python train.py --arch="convnext" --model="sound classifier" --n_mels=80 --targets=["number of keys"] --norm="layernorm" --kernel_size=7 --label_smoothing=0.05 --residual_init="none" --final_lr_fraction=0 --warmup_steps=1700 --weight_decay=0.2
Rows from block 6 of a small sound classifier, named by matrix and row number. Rows with one number belong to one neuron. Each number is 128 + 32 x the weight over its row's rms, rounded and kept within 0 to 255. All counts start at 0.
After each neuron's rows are labels from the 100 clips, of 14976, where the neuron reaches its highest value: "responds to" is what is common among them; "loudest" is the band of the loudest frequency at the time of the peak. Only what is clearly more common there than usual is listed. The data: telephone keypad tones over noise or synthetic speech.
# fc1: MLP up (model.blocks.6.mlp.fc1.weight, 768x192), inputs 117-155
# fc2: MLP down (model.blocks.6.mlp.fc2.weight, 192x768, transposed), outputs 117-155

fc1.377 [ 91 119 110 128 109 112 116 115 144 152 139  78 128 132  99 135 110 114 134 116 149  92 143 170 135 107 145  84 137 170 135  62 115 164 112 160 134 195  84]
fc2.377 [126 116 163 127 126 138  91 116  87  81 196 119 106  87 140 133 140 151  72 104 139 121 139 114 113 157 157 102 153 137 131 125 115 189 141 134 145 176 114]
responds to: number of keys: 3; number of keys: 2
loudest: 4000 to 8000 Hz

fc1.444 [135 161 133 119  74 152 114 108 142 153 146  35  86 142 127 141 171 106 102 144 138 102 158 141 118 145  95 109 200 121 138 122  94 160 124 173 164  79 102]
fc2.444 [121 150 147 139 103 168 136 146 164 110 139  70 138  91 120 144 103 135  85 174 117 141 143 179 135 123 123 148 170 135 117 137 116 131 116 175  88 155 149]
responds to: number of keys: 1; number of keys: 2; pink noise
loudest: 4000 to 8000 Hz

fc1.311 [ 82 127 106  94 110 157 117  98  75 145 135  85  95 154 157 105 158 107  83 142 177 119 125 151 152 135 114 129 117 110 172  48 132 141 150 136 110 170 118]
fc2.311 [103 122 128 130 137 160 178 119  30  63 102 103 120 122 108 168 109 160 136  77 139 141 131 144 163  83 107 163 134 157 119  88 153 118  97 146 172  71  83]
responds to: number of keys: 5
loudest: 500 to 1000 Hz; 1000 to 2000 Hz

fc1.47 [123 155 115 107  67  83  89 120 125 164 152  81 144 155  83 147 140 122  86 134 156 120 164 142 170 161 106  99 213 115 116 133 105 116 111 173 129  84 109]
fc2.47 [125 167 192 134 137  85 126  59 118 136 149 136 136  92 126 116 116 124 119 172 112 134 105  76  88 128 133 121 162 177 134 134 134 129  89 172 126 154  86]
responds to: pink noise; number of keys: 1; number of keys: 2; white noise
loudest: 4000 to 8000 Hz

fc1.338 [110 109  76 122 137  99 103  84 212  77 148  91 117 109 121 111  93 121 127  89 150 109 167 131 127 167 103 102 163 114 102  88 109 153 169 141  72 121  91]
fc2.338 [114 136  97 135 106 118 146 131 176 160 134  58 136 114 143 166 141 112 157 104 152 144 173 121  69 123 127 128 117 161 119 136  85 124 169 101 145 133 126]
responds to: reverberation
loudest: 1000 to 2000 Hz

fc1.107 [119 119 142 144 127 147 117 134 173  57 132 164 110 128 122 132 124 135  71  69 144 109 135 102 130 154 157 125 176 120 129 138  66 107  91 109 119 100 111]
fc2.107 [ 98 115 103 155 126  95 152 125  97 182 150 106 147 139 143 106 147 170  38 128 139  59 134 128 126 137 142 127 125 134  83 214 107 129 160 131 115 119 109]
responds to: reverberation
loudest: 500 to 1000 Hz

fc1.406 [107 191 137 117 111 137  56  79 103 167 147  76 109 142 134 178 164 156 133 190 144 130 161 122 190 129 125 123  82 139 156 124 143 118 171 169 143 132 130]
fc2.406 [ 66 111 110 116 164 170 128  66 147 172 181 173 132 140 133  81 141 164 142 138 148 148 130 184  42 114 132 107 152 125 117 153 129 142 134  96 142 102 171]
responds to: number of keys: 5; number of keys: 6
loudest: 1000 to 2000 Hz; 500 to 1000 Hz

fc1.166 [102 155  92  93 148 159  98 125 106 121 125 112 137 150 188  85 114 134 111 107 149 122 138 129 166 107 118 116 111 116 132  95 159  95 163 126 147 167 105]
fc2.166 [121 152 112 121 140 146 175  87  62  90 115 130 121 144 130 165 111 155 145  55 117 136  84 159 163  85 114 168 135 150 129  96 116 141  78 147 140  91 111]
responds to: number of keys: 7
loudest: 1000 to 2000 Hz

fc1.199 [139 124 159  98 114 132 142 118 186 206 198  76  93 114 136 119 126  84 147  99 121  87 131 160 155 113 109 133 192 152 115 105 138 147 101 123 118 128 127]
fc2.199 [111 128 135 107 103 138 174 124  88  39 147 111 120 105 144 146 143 106 118 107 139 155 140 118 122 143 164 133 124 133 109 107 145 159 139 128 107 158 103]
responds to: number of keys: 1; white noise; number of keys: 2
loudest: 4000 to 8000 Hz

fc1.12 [ 41  79 113 124 118 155  98 112 141 144 126  51 140 122 127 115 142 117  89 152 148 126 175 153 145 145 165  96 178  97 169 119 111 120 135 135 108 188  93]
fc2.12 [184 127 100 145  94 207 143 135 115 132 119 124 140 142 141 158  96 168 202  63 136 122 128 117  88 104  94 131 129 112  99 131  85  79 108 129 124  81  98]
responds to: number of keys: 7
loudest: 1000 to 2000 Hz

fc1.689 [110 128 133 104 113 161  91 114 154  78 160 131 181 148 127 148 119  98 116  97 123 142 158 115 117 106 115  88 130  71 167 134 154 148 145 139 133 104  96]
fc2.689 [157 132 147  82  82 158 102 154  91 167 138  77  72 144 186 149  92 165 115  81 154 132 141 135  99 157 159  76  99 152 160 161  85 114 187 106  94 229  97]
responds to: number of keys: 8
loudest: 1000 to 2000 Hz

fc1.227 [ 85  97 113 105 113 179  41 114 119 141 120  97 138 127 170 119 166 117  67 162 148  97 163 137 135 101 169  70 198 121 156  95  90 108 180 135  91 199  93]
fc2.227 [138  89 121 147 112 158 135 118 115 163  67 115 149 111 117 137 143 126 143 105 145 102 148 126  89  60  93 136 162 137 122 131 133 126  81  92 127  85 105]
responds to: number of keys: 7; number of keys: 9
loudest: 1000 to 2000 Hz

fc1.316 [148 133 161 101  99 128 152 124 195 193 171  88  85 170 104 123 137 130 121 131 112 144 115 132 111 136  97 107 175 156 138 120 148 163  83 139 160  88 140]
fc2.316 [ 84 146 111 143 102 143 127 133 118  68 105 100 119 115 154  97 126 110 120 100 108 146 136 104 130 166 130 113 168 122 130 152 120 128 141 131 103 116 132]
responds to: pink noise; number of keys: 2; number of keys: 1
loudest: 4000 to 8000 Hz

fc1.754 [ 37 130  62 159 146 115  98  78 184 130 123  51 156 117 105 116 148 117  90 140 181 124 165 148 143 132 151 103 233 116 149 121 112 116 168 152 108 133  83]
fc2.754 [118 114 123 145 128 178  94 129 128 138  82 124 126 131 115 140 143 131 155 102 123 116 143  95  71 118  98 163 147 143 130 154  90  96 149 118 131 131 158]
responds to: number of keys: 4; pink noise; number of keys: 5
loudest: 1000 to 2000 Hz

fc1.710 [ 15  92 143 143 120 127 157  67  99 125 119 115 119 124 144 145 131 108  77 167 148 113 178 169 161 135 121  89 106  57 124  98  93 112 146 146 127 220  51]
fc2.710 [193 142 152 145 138 169  26 172  98 111 137 129 154 126 162 113  95 114 116  88  67 119 153  97 113 136 162 126 164  75 176 116 160 170 163 143 115 119 107]
responds to: number of keys: 4
loudest: 4000 to 8000 Hz

fc1.558 [118 109 151  21 155 155  94 126  89 121 223  87 126 169 177 170  83 144 146 145 184 115 155 134 204 132  68  92 126 173 147  81 131 148 137 138 143 109  80]
fc2.558 [113  37 186 111 132 115  74  80 106 169 149 145 165 113 196 144 122  79 150  82 124 111 123 154 150 106 128 103 112  93 195 150 173 194 113 153  88 143 161]
responds to: number of keys: 1; speech; white noise
loudest: 4000 to 8000 Hz

fc1.238 [141 168 142 130 115 191 144 188 100 114 133 106 151 107  84 119 136 114 113 121 114 138 150 144 154 137 129 135 134  84  92 145 110 104 114 147 116 123 118]
fc2.238 [128 109 120 126 133 111 139 146  38 102 127 124 111 151 213 141 112 134 140  45 118 130  80 131 139 134 167 135 144 143 148 140 132 123 118 151 137 119 123]
responds to: reverberation; key "B"; number of keys: 9
loudest: 1000 to 2000 Hz

fc1.243 [ 83 108  93 158 117  91 129 149 125  93 106 114 101 170  74 131 123 113 156 167 141 112 157 149 115 139  74  82 132 122 179 101 147 127 149 100 109 195 115]
fc2.243 [130  85 129  95  90 155  50 178 189 136 129 147 147 131  50 146 121 150 133 191  99 150 136 112 115 147 118  77 104  91 140 120 156 137 125 134 153 103 102]
responds to: rumble
loudest: 1000 to 2000 Hz

fc1.543 [ 89 114 148 148 128 173 104  89 127 149 163  90 138 122 125 130 122 114 145 106 136 114 142 173 191 122 146  86 132 126 101  31 144 129 123 137 113 180 103]
fc2.543 [117 106 123 137 155 129 100 137  94  73 150 144 100  84 124 148 157 191 119  85  98 100 161 135 119 172 110 161 101 126 115 123 155 159 130 168 113 145 146]
responds to: number of keys: 3; number of keys: 2; white noise
loudest: 4000 to 8000 Hz

fc1.496 [119  92  83 111 128 116 105  99 185 102 196  92 169 129 130 127  42 127 117 170 155  82 166 184 162 127  50 106 101 153  87 110 106 125 108 162 103 105 133]
fc2.496 [106  89 110 119 145 136 167  89 129 100  94 105  99 118 147 172 132  97 116 130  85 121 153 100 188 120 105 139 189 170 122  97 124 139 135 172  91 131 120]
responds to: number of keys: 1; white noise; number of keys: 2; thin (high-pass)
loudest: 4000 to 8000 Hz

fc1.645 [ 95  84 162 116 166 167 180 117 128  76 160 133 183 158 184 166 144  95 105 122 108 135 111 131 108 150 139 107 125  76 167 129 155 120 151 151 147 109 104]
fc2.645 [165  82 175  73  75 156  91 131  91 213 157 145  96 132 173 210 135 131 107  84 104 129 156 171 109 127 156 144 136  88 135 170 112 186 143 148 116 163 108]
responds to: number of keys: 6; number of keys: 7
loudest: 500 to 1000 Hz

fc1.347 [102 159  51 151 162 162 134 136  36 137 131  98 168 142  88 126 144 131  79 169 168 130 155 165 160 151  82 135  45 134 143 139 138 130 132 146 160 197 126]
fc2.347 [156 153 150 133  93 130 135 192 186  73  79 132 113 138  36 140 148 147 173 190 133 145 130 124 128 135 106 109 110 105 179   5 143 125 130 123 159 100 143]
responds to: number of keys: 4
loudest: 500 to 1000 Hz

fc1.569 [102 133 160  98 148 164 189 130 143 135 150 101 115 127 111 166 130 128 163 157 165  98 150 141 187 101 149  88 161 113 185 134 132 122 125 153 135  71  87]
fc2.569 [111 118 166 180 132 155 137 160 110 152 116  93 113 138 151 140 108 109 143 109  94 119 179  91 136 130  67 153 135 145 123 105 128 124 143 162 132 139 119]
responds to: number of keys: 9
loudest: 1000 to 2000 Hz; 500 to 1000 Hz

fc1.691 [ 92 105 106 103 135 148 129 133 233 103 118 123  73 148 113 142 122 137 181 118 146 142 155 138 112 108 118 107 188  80 119  65 144 145 105 114 127 162  66]
fc2.691 [119 107 134 143 100 102  85 139 164 170 107 174 113 149 102  97 146 115   2 184 130 145 139 140 105 157 122 124  76 112 148 140 150 135 131  86 128 112  96]
responds to: speech; number of keys: 2; number of keys: 1
loudest: 250 to 500 Hz

fc1.152 [121 101 119  93 140 161 193 110 128 155 162  87 135 131 119 175 104 120 135 194 192 118 155 162 167  84 113  80 165  99 158 116 181 141 102 165 128  73  84]
fc2.152 [124 112 158 167 133 139 133 115  89 158 109 112 122 157 135 192  53 135  79  83 113 132 132 131 121 140 123 188 124 176 142 116 135 118 113 115 119 138 143]
responds to: number of keys: 9
loudest: 1000 to 2000 Hz

fc1.303 [110 123 162 109 144 146  98 115 107 175 171 109 144 136 146 184 148 111 116 186 146 136 160 129 153 136 100 100  95 119 222 145 128 101 158 152 137 112  99]
fc2.303 [115 147 105 128 166 124 113 121 165 137 102 161  87  78 155 102 133 144 142  95 155 122 143 131  95  86 116  87 134 123 129 164 126 129 170  51 145 104 167]
responds to: rumble; number of keys: 6; number of keys: 5
loudest: 1000 to 2000 Hz

fc1.251 [ 88 136 153 133 114 151 154 122 125 103 133 122 202 129 175 172 168  98  94 117  80 152 136  99  96 135 126 106  87  94 182 153 159  82 150 149 156 108 110]
fc2.251 [139  87 186 103  87 157 111 129  88 206 184 148 109 130 197 165 162 147  92  89 130 144 163 180 109 125 138  93 143 121 104 157  73 145 162 107 151 155 139]
responds to: number of keys: 6; number of keys: 5
loudest: 1000 to 2000 Hz

fc1.515 [ 92 113 111 131 177 150  88  81  63 133 146 131 138 126 199 168 145  95  73 144 134 132 145 116 152 111 142 121  84  66 107  70 115  93 187 176 107 178  96]
fc2.515 [153 144 115 111 129 115 157 111  54 110 104  92 126 136 193 140 158 168 174  63 131 164 108 121 115 135 130 120 186 156 138 127  98 144 135 137 161  48 134]
responds to: quiet level
loudest: 500 to 1000 Hz; 1000 to 2000 Hz

fc1.330 [125  94 177 123 153 155 119 112 101 133 127 120 137 135 145 133 176 121 151 131 116 134 109  88 144 107 176 126 125 138 106 142 148 167 100 126 104 111 132]
fc2.330 [119  87 148 135 147 100 155 138  43 111 110 138 101 148 150 152 115 158 128  34 157 122 204 139 143 101  78 151  94 124 121 139 155 134 139 102 143 157 118]
responds to: reverberation; number of keys: 2
loudest: 4000 to 8000 Hz

fc1.617 [106 141  70 155 146 148 149 128  12 156 148 105 159 140 108 107 156 122  49 144 164 134 157 143 153 143  81 137  41 145 166 152 138 116 140 159 147 163 124]
fc2.617 [111 157 144 131 110 147 150 177 182  71  83 137 103 127  95 138 161 151 150 165 141 133 129 144 123 142 104 112  83 128 162  36 134 101 129 131 165  92 164]
responds to: number of keys: 4; number of keys: 3
loudest: 500 to 1000 Hz

fc1.644 [120 113 102  82 149 118 140 149 100 135 181 107 182 138  84  86 137  88 132 191 155 126 155 115 147 141  81 130 101 178  79 117 131 137 141 121 139  87 151]
fc2.644 [126 199  85 123 229 112  99 140 147 112 116 125  93 108  74 144 124 161 149 125  91 144 121 156 127 136 151 149 132 122 173 159 153 154 117 102 140 141 147]
responds to: number of keys: 7; pink noise; white noise
loudest: 4000 to 8000 Hz

fc1.261 [137 134 136  89 118 147 172 141 149 138 122 106 144 102  87 111 134 123 165 203 117 131 118 120 117 132  68 139 233 117 118 131  98 114  99  77 125  91 166]
fc2.261 [135 136  96 149 129 102 128 120 131 149 121 114 162 132 172 117 116 135 160 112 125 145 129 102 134 179 182 116 211 129 126 153  92 127 137 109  93 124 155]
responds to: quiet level; number of keys: 4
loudest: 1000 to 2000 Hz

fc1.655 [123 146  95 162 126  89 100  74 173  78 119  94  97 112 129 136  78 147 164 120 151 105 122 144 151 124 159  92 215 141 123 136 131  87 224 141 137 109  96]
fc2.655 [107 108 112 154 126 150  90 105 167 172  70 144 140 128  66 150 164 131  54 196 109 109 148 143 101 124 155 130 140 129 149 144 136 161 117  60 118 142  83]
responds to: number of keys: 6
loudest: 1000 to 2000 Hz

fc1.717 [ 94  89 156 167 120 161 146  78 189 123 147 154  71  91 164 101 110 148 147  95  92  92 129 142 156 111 169  82 171 124 162 101 118  78 152 125 144 110  97]
fc2.717 [109 151 145 123 143 111 133 181 140 190 148 135 110 122  89 164 143 172  65 159 127 104 147 163 107 161 149 163 139 147 143 148 121 156 157 131  82 186 151]
responds to: number of keys: 7; number of keys: 8
loudest: 1000 to 2000 Hz; 500 to 1000 Hz

fc1.17 [ 89 143 111  83 135 160 104 119  75 127 147 105 124 144 161 122 139 108 104 128 151 118 124 175 155 144 119 118 121 111 135  61 138 134 168 138 123 171 118]
fc2.17 [116 132 127 125 138 148 168 105  44  71 112 113 125 127 134 165 101 151 146  57 121 148  93 145 156  88 115 163 148 155 124  88 126 134  72 153 155  72 109]
responds to: number of keys: 5
loudest: 500 to 1000 Hz; 1000 to 2000 Hz

fc1.552 [102 168 110 189 106  91  88  61 158 103 114 116 120 124 174 110  95  94 126 125 134 122 109 152 169 137 160  84 220  92 127 109 135 106 196 130 145 109  69]
fc2.552 [123 129 132 155 157 146  88 130 136 175  86 144  94 111  50 146 161 119  60 182 104 109 158 143  78  81 133 127 119 114 118 179 133 159 122  82 104 121  86]
responds to: number of keys: 6; number of keys: 5
loudest: 1000 to 2000 Hz

fc1.169 [ 85  69 135 188 109 160 145  79 204 124 143 121  82 110 184  99 129 151 111 105  86  97 142 166 154 133 161  79 202 146 157 111 123 122 147 131 178 113  84]
fc2.169 [122 148 139 120 125 106 113 182 146 234 132 108 107 110 117 163 107 139  49 167 132 104 129 138 109 160 159 144 147 139 164 152 111 187 140 110 105 175 114]
responds to: number of keys: 8; number of keys: 7
loudest: 1000 to 2000 Hz; 500 to 1000 Hz

fc1.499 [137 145 113 141 139 107 107 110 134 167 155  75 136 122 119 125 161 132 144  90 138  95 133 139 136 120 147  90 184 121  97 109 141 140 125 138 135 114  89]
fc2.499 [ 93 133 167 146  97 142 153 128  75  55 137 104 144 103 102 134 186 164 101 139 131  95 133  84 132 138 109 136 121 131  91 167 104 115 145 111 118 178  94]
responds to: number of keys: 3; number of keys: 2; white noise
loudest: 4000 to 8000 Hz

fc1.41 [129 135 141 117 156 127 134 134 194 156 139  89 127 158 135 186 117 128 123 177 137 148 147 158 119 148 107 116 159 124 110  48 158 133 161 116 155 178 114]
fc2.41 [130 142 146  94 131 110 167 102 180 116 142 153  69 137 100 125 115  92  71 169 164 188  68 156 130 129 134 127  80 127 130  69 138 179 102 114 145 110 111]
responds to: white noise; number of keys: 2; number of keys: 1
loudest: 4000 to 8000 Hz

fc1.135 [118  93 174 100 135 122 113 128  59 129 180 131 161 145 146 149  90 150  58 191 123 187 168 141 156 122  99 150  81 126 104  39 161 186 128 167 139 148 118]
fc2.135 [ 60 168 119 139 202  66 200 104 147 132 123  89  55  66 104 132 160 185 141  99 184 149 114 175 123 146 122 171 128 136 153 130 129 180 171 123 160 127 159]
responds to: quiet level; reverberation
loudest: 4000 to 8000 Hz

fc1.400 [123 149 112 148 115 133 146 139  83 112 140 105 174  88 115 124 100 126 100 102 108 154 165 176 191 133 135 106 104 119 101 142 128  91 111 173 113 106  65]
fc2.400 [147 128 130 106 130 110 100 118  76 153 149 119  70 114 200 144 132 115 147  54 125 130  88 136 103 167 127 103 153 133 139 139 124 150 166 163  88 156 112]
responds to: reverberation; number of keys: 8; number of keys: 7
loudest: 500 to 1000 Hz

fc1.386 [106 117 120  82  86  79 120 103 151 123 150  71 154 141  99 138 106 142  77 116 152 135 159 160 148 143 156 103 221 136 152  89 116 147 186 147 124 149 126]
fc2.386 [ 85 106 118 123 142 157 120  91 181 171 143  81 149 122 115 153 142 120 122 114 131  96 173 104  74 101 133  99 137 153  97 184 106 136 136 104 116 107 147]
responds to: number of keys: 4
loudest: 1000 to 2000 Hz

fc1.648 [122  91 154 133 124 147 145  91  98 131 128 130 148 108 152 110 167 118 159 139 127 126 101 106 135 142 162 114 110 150 112 121 129 167 112 112 118 135 117]
fc2.648 [128  93 135 145 160 109 137 142  45 103 129 156 105 127 134 142 133 153 150  39 139 120 229 111 150 104 101 155 116 147 112 140 139 143 128 122 104 152 119]
responds to: reverberation; number of keys: 2; number of keys: 3
loudest: 4000 to 8000 Hz

fc1.382 [ 92 125 140  94 144 105 132  76  53  78 146 121 113 120  85 142 127 124  71  98 150 141 146 145 114 116  91 114  87  95  83 136 146 121 125 221 142 173 142]
fc2.382 [143 157  96  64 141 132 155 141 115 237 141 151 118 181 111 173 124 101 116  72 131 131 133 155 139 121 120 148  90 105 138 101 100 120 124 117 146 146 137]
responds to: number of keys: 2; white noise; number of keys: 1
loudest: 4000 to 8000 Hz

fc1.329 [ 72 112  77 107 121 119  79  81 171 125 124 126 141 125  90 146 121 122 105 172 146  95 160 121  95 119 153  55 176  95 171 121 138 143 175 149 114 187  77]
fc2.329 [126 114 114  90 102 118 132 138 124 145 161 111 174 112 137 105 131 158 136  72 155 115 197 159  82  97 132  55 101  95 156 186  98 149  98 146 119 127 135]
responds to: number of keys: 4; number of keys: 5
loudest: 1000 to 2000 Hz

fc1.136 [118 134 149  82 193 139  98 117 201 147 144  65 147 168 144 137 107 125 132 183 153 146 161 151 118 138  76  96 155  99 122  48 134  85 144 121 140 159 100]
fc2.136 [135 123 132 121 128 124 136  98 147 138 130 204  87 142 104 129 107 122  73 156 178 164 111 175 123 133 100 145 103 124 205 102 162 165 105 119 140 151 135]
responds to: speech; number of keys: 2; white noise; number of keys: 1
loudest: 4000 to 8000 Hz

fc1.380 [107 144 148 134 108 151 105  82 150 163 133  97 136 169 134 152 157 125 138 203 149 147 154 131 183 149 112 108  96 125 192 160 137 113 138 138 145 106 115]
fc2.380 [154 142 112 107 153 117 106 137 168 134 130 164 155 136 167  70 131 125 132 131 156 121 174 156  70 102 108  80 146 121 144 146 117 137 139  60 136 124 161]
responds to: number of keys: 6; rumble
loudest: 1000 to 2000 Hz

fc1.466 [113  96 158 136 139 144 141 100  90 158 160 115 108 147 207 169 123 170 122 187 148 137 170 120 140 131  90  83  72 125 182 136 125 122 115 152 148 119 113]
fc2.466 [142 125 103 133 191 128 127 138 143 133 110 146  99  82 147 127 143 108 138  69 166 129 155 131 128  98 105  77  97 124 131 108 128 119 167  90 116 147 161]
responds to: number of keys: 6; number of keys: 5
loudest: 500 to 1000 Hz; 1000 to 2000 Hz

fc1.139 [112 118 134 138 152 107 100  90  32 147 156  94 141 130 190 156 138 179  89 162 123 116 155 159 182 134 170  78  63 104 189 135 122  98 151 159 194 140  78]
fc2.139 [134 115 188 128 138 150 115 126 121 121 174 145 149 116 192 136 137 136 198 107 159 196 122 118 114 131 150  96 158 113  78 137  79 117 160  92 152 103 175]
responds to: number of keys: 5; mains hum; number of keys: 4
loudest: 1000 to 2000 Hz

fc1.150 [ 88 114 158 177 125 159 173  84 146 106 138 167 143 103 231 133 170 120 154 130 137 137 102 133 178 124 152  76 168 154 135  94 149  93 184 126 165  83  98]
fc2.150 [162 107 167 117 146 121 131 131 110 140 122 146 102 105 102 110 139 149  70 104 114 105 221 148 133 110 147 145  84 138 121 137 187 171 105 133 112 148 138]
responds to: number of keys: 6
loudest: 500 to 1000 Hz

fc1.102 [ 95 129  68 125 102  96 120 163 105 137 141  88 112 133  60 129 154  82  76 178 151 122 189 185 118 143  90 100 112  94 186 146 138 149 178 131 119 147 126]
fc2.102 [100 133  91 105 170 115  90  88 137 112 111 125 126 150  19 145 107 123 143 204  86 124 102 146 124 154 106 113 135 142 141 155 188 130 107  94 131 146 162]
responds to: number of keys: 7; pink noise; number of keys: 8
loudest: 4000 to 8000 Hz

fc1.583 [114 130 130 136 156 132 108  78  37 126 161 122 156  86 203 153 134 106  68 152 147 132 154 123 155 149 122 156 100 135 113  83 124 112 160 205 107 163 113]
fc2.583 [102 131 102 109 125 148 166 108  81 130 106  92 111 121 175 151 147 202 162  66 106 171 128 154 138 148 115 132 152 148 160 120 112 123 102 146 185  88 151]
responds to: quiet level; reverberation; number of keys: 5
loudest: 500 to 1000 Hz

fc1.690 [121 123 115 137 146 120 121 144 201 187 128  94 138 147 123 145 147 151 115 176 145 119 141 125 131 120 115 110 108 121 147  94 166 100 131 105 137 225 122]
fc2.690 [132 144 113  83 101 125 130 149 211  88 119 137  79 165  88 144 105 133  81 205 112 166  71 147 124 115 113 152  88 108 150  66 119 142  76 112 162  82 114]
responds to: number of keys: 2; white noise
loudest: 4000 to 8000 Hz

fc1.744 [ 81 144  96 132 155 156 109 105  95 130 121  84 101 174 174 104 135 101 105 144 148  90 144 148 153 124 116 132 106  92 152  52 129 108 160 125 127 172 103]
fc2.744 [125 136 121 116 165 134 174  78  49 105 118 118 127 137 157 163 111 135 174  36 135 137  84 143 149  84 109 161 122 149 141 100 141 150  80 141 129  76 120]
responds to: number of keys: 5
loudest: 1000 to 2000 Hz

fc1.765 [119  84 131 104 123 113 168 115  90 115 185 122 155 161 151 171 124 136 104 178 140 181 154 176 177 154 106 130 103 113  91  75 167 147 121 170 164 129 103]
fc2.765 [106 143  70 153 164  98 200  85 147 142 158 113  43  81 129  98 120 140 174 101 181 135  75 158 125 145 116 203 132 146 127 120 110 208 164 120 152 134 146]
responds to: white noise; pink noise
loudest: 4000 to 8000 Hz

fc1.572 [ 90 156 107  98 146 169  92 124  81 113 123 104 104 140 187 107 126 129 113 115 143 116 141 163 147 127 115 122 103 116 130  80 143 127 181 124 133 169 143]
fc2.572 [120 143 119 126 145 142 168 102  45  87 113 116 125 124 135 165 118 149 157  65 119 143  94 142 153  94 113 168 152 161 144 118 132 136  84 147 156  75 124]
responds to: number of keys: 7; number of keys: 5
loudest: 1000 to 2000 Hz